config.yaml
model: "audio-text matching model"
dataset: "struck, bounced, scraped and rolled objects made by modal synthesis"
train_examples: 78125
time_shift_ms: 100
input: "waveform_16khz"
encoder_arch: "transformer"
encoder_norm: "rmsnorm"
encoder_norm_position: "pre"
encoder_activation: "gelu"
encoder_mlp_ratio: 2
encoder_head_dim: 64
encoder_fused_qkv: true
encoder_bias: "all"
encoder_qk_norm: true
encoder_parallel_block: false
encoder_inner_norm: false
encoder_moe: "expert_choice"
encoder_num_experts: 32
encoder_moe_every: 2
encoder_expert_mlp_ratio: 0.5
encoder_experts_per_token: 2
encoder_shared_expert: false
encoder_wave_strides: [5, 2, 2, 2, 2, 2]
encoder_subsampling: 2
encoder_layers: 14
encoder_width: 160
encoder_positions: "relative_bias"
fusion: "prefix"
tokenizer: "word"
vocab_size: 50
fusion_encoder_width: 256
fusion_encoder_layers: 6
fusion_encoder_norm: "rmsnorm"
fusion_encoder_norm_position: "pre"
fusion_encoder_activation: "swiglu"
fusion_encoder_mlp_ratio: 3
fusion_encoder_head_dim: 32
fusion_encoder_fused_qkv: true
fusion_encoder_bias: "all"
fusion_encoder_qk_norm: true
fusion_encoder_parallel_block: false
fusion_encoder_inner_norm: false
fusion_encoder_moe: "soft"
fusion_encoder_num_experts: 32
fusion_encoder_moe_every: 2
fusion_encoder_expert_mlp_ratio: 0.25
fusion_encoder_slots_per_expert: 2
fusion_encoder_shared_expert: false
fusion_encoder_positions: "learned"
fusion_encoder_connector: "linear"
residual_init: "none"
optimizer: "adamw"
lr: 0.0016
beta1: 0.9
beta2: 0.999
eps: 1e-06
grad_clip: 1.0
steps: 13800
batch_size: 128
epochs: 22.6
lr_schedule: "wsd"
decay_fraction: 0.2
final_lr_fraction: 0.05
warmup_steps: 690
weight_decay: 0.4
Rows from block 3 of the audio encoder of a small audio-text matching model, named by matrix and row number. Rows with one number within an expert belong to one neuron, the router's apart. Each number is 128 + 32 x the weight over its row's rms, rounded and kept within 0 to 255. All counts start at 0. Numbers have three digits each.
Before each expert's rows are labels from the 100 clips, of 14976, where the router gives the expert most weight on average: "top examples" is what is common among them. Only what is clearly more common there than usual is listed. The data: struck, bounced, scraped and rolled objects made by modal synthesis. In brackets: how many of the 100.
# router: router (encoder.blocks.3.mlp.router.weight, 32x160), inputs 0-159
# up: expert up (encoder.blocks.3.mlp.up, 32x80x160), inputs 0-159
# down: expert down (encoder.blocks.3.mlp.down, 32x160x80, transposed), outputs 0-159

# expert 29
top examples: steel-like damping (66); clipping (31); text has "clipped" (31)
router.29:106119135118115106159079109171081110104120094197149122071118153188152132140129101112156126045166116089169163115136089212121147126126074146129138127100127092140110155152189089166161097143061118224116116172095118146115122176161121168084135147120127091160114071093156143139129153128156134108081111151114115086146165102167157130122137155143164084129157130091088149161156113066162119136072176117128126155119076199151137073130122115106110126061092097185084084115170146099101133154156110
up.4:128147157118070087108104137123159137112142120112066123153138167144096140088113119126096137110096118125127115058153084130097168112141063061120055147080140136124137153069155159173087159115085093150142098156134145133129140123091102147088147137155124174080112098081070154063139126154074147115109118145052115134163110135179074090144106072118176093094088126154123081157144109100104120156124141140098139086097112114172057098147091037147120142083133120066108105144163073138138159081078140
down.4:158165165113158079121116141100074088159160101176156108089160147141165176072145120174124158118058146083098109134161162122138160107170125114108094147130154158057155131152131134125168111079143139155171079141102109145116167102150154113163173114084138150167094143061164137105096086165166140170111170115085146163156107146107171143133098163082149153096162142078142133129124171172082159192126106193135194155165128170104119118203130147164117177153121165078183175129107160099124131154156164

# expert 23
top examples: quiet level (100); size: large (62); steel-like damping (43)
router.23:115120156121093110157104103156066074106117113168126117086119145146144131124144112112141120083132099071139172114138076160116155088121070134121113111088121071127116147129160095161156100140041111168120108167054114106114115153149119167119136103105127101145114035073136153117126116129135137106107092129113114079150167066136139123122123136117177068117141097075069117157153102061138106140113152118123124145124011167116114032129101089078106125068109074139078068107117127098100150147142104
up.0:151142117147135135131153142136062101137143139165153124094150150124135136181145117125161146136198144117168132169132137178165137122148118210161180127138140118121145155148151092086178095127118139134151137142092153133054137178170161133144130115137099076193131116104190141179094172131173110153149138135173162123137147096108192172098136186169135134143184141045117185083158146125186159145133143109147141204156071158115185102141136179130143144122089141200138130126107163137147131211194129
down.0:086079070085142114143097114182108171098078122133131150124090109147125077097100148097080093096088134173114160109083140091160080165068134107092127143142098094160093103136121132124151127188136155133083128097158101147060091072133090162081063153128141147121147103146129080131176143098117118113091133155071109100092153143165110093106142118116105138163142142100156093127100132122086109064114161034162067153077088134152115120064164139086127072139168130097103119098161119108092097144128052

# expert 19
top examples: one hit (68); pink noise (30)
router.19:140109100135149130173100104165076115123114093185164146073149114204164073142168087095151151105166130119162165154069139178123088170115118178171157097176142095150126151166159085171178079158113106181128150148104156129089091170179153137101079124155125079181144100144175111164144148098177105112080131141160126086078180109121182151099153178158110157143177140070126158165145103110165141105129151103157119177150089183132161102101152155097128103115096108157105117147103161121106129179180103
up.0:127130155111125117091125124112231148127118123046112109193124123124127143087104151152100125116075111140101090112140135081118136134120131072091090147112130164114124111089105153109063170102152141074121111114158106127195143086081108111142144137105139189064104161112066118082119109144081162128127134115110124162142075152129058115163087072094139134107069126211145095121125132156060108131121120171112126061118180056119091156145127094161114133148145148064142146121142116120113151058067152
down.0:155127119098162100097136131092236115138135130048110139172143108156136126125127137138109124103112140120138085121104140110134103140140172106148117138155145181070144101118080136074078138091179142063134143066159127134196115112109150074160126128125163125106145194101108131110128107107128116162143149078134116153103093158110120133137154120127091141117125127183172114092112156190142148146129095206140154114146246052106120173143162147137119131181119173096213191148111122127112082120116174

# expert 14
top examples: one hit (100); plastic-like damping (60)
router.14:130115086077169103136147154174115128154107135102154094139130092145110086088146142087076155097135152126104129153089174086168082175114170174118176136168137141147109080165081142083158114153161167094125098079120133170083143076164146106131086164151127152168127140142165112169103179132159087127131171156100150156089127134133162154086107170154084170117173181091181150082080164164074156101095159085166107174150119102134178135093183176152148093171154167080148160100151143119103084174176112
up.0:137144150181097156142117119097105143127162134156113175105139161104146149167085122153169129155146123153156146128149083172104166076157094053132085110105143106105148175081179105158133119109085104154140174176160108088151116178074126148136151086112146091076149101108089156073162115095096142147131080110152123099151149112099078118144177070133160070168084083162074134158170076088182119157138127146104154089116131155120062105147078072086107152087104084174100090135099128096160160083073113
down.0:116145119100162086137098139151098117142129069172070138105150103133111086104140115085147167120114137103091142114096112149083123148126100079149082128129134122039141121067149127228114122043130093184156112139072169091134136164084129076096103128144092112075141094099088118066114091153076131151118107143131118113095155177142081117120119074107143113101080084155124123227129148141147158110134151164122122099127100169135083088110135090107141097128090130136157166142115077121115154086075204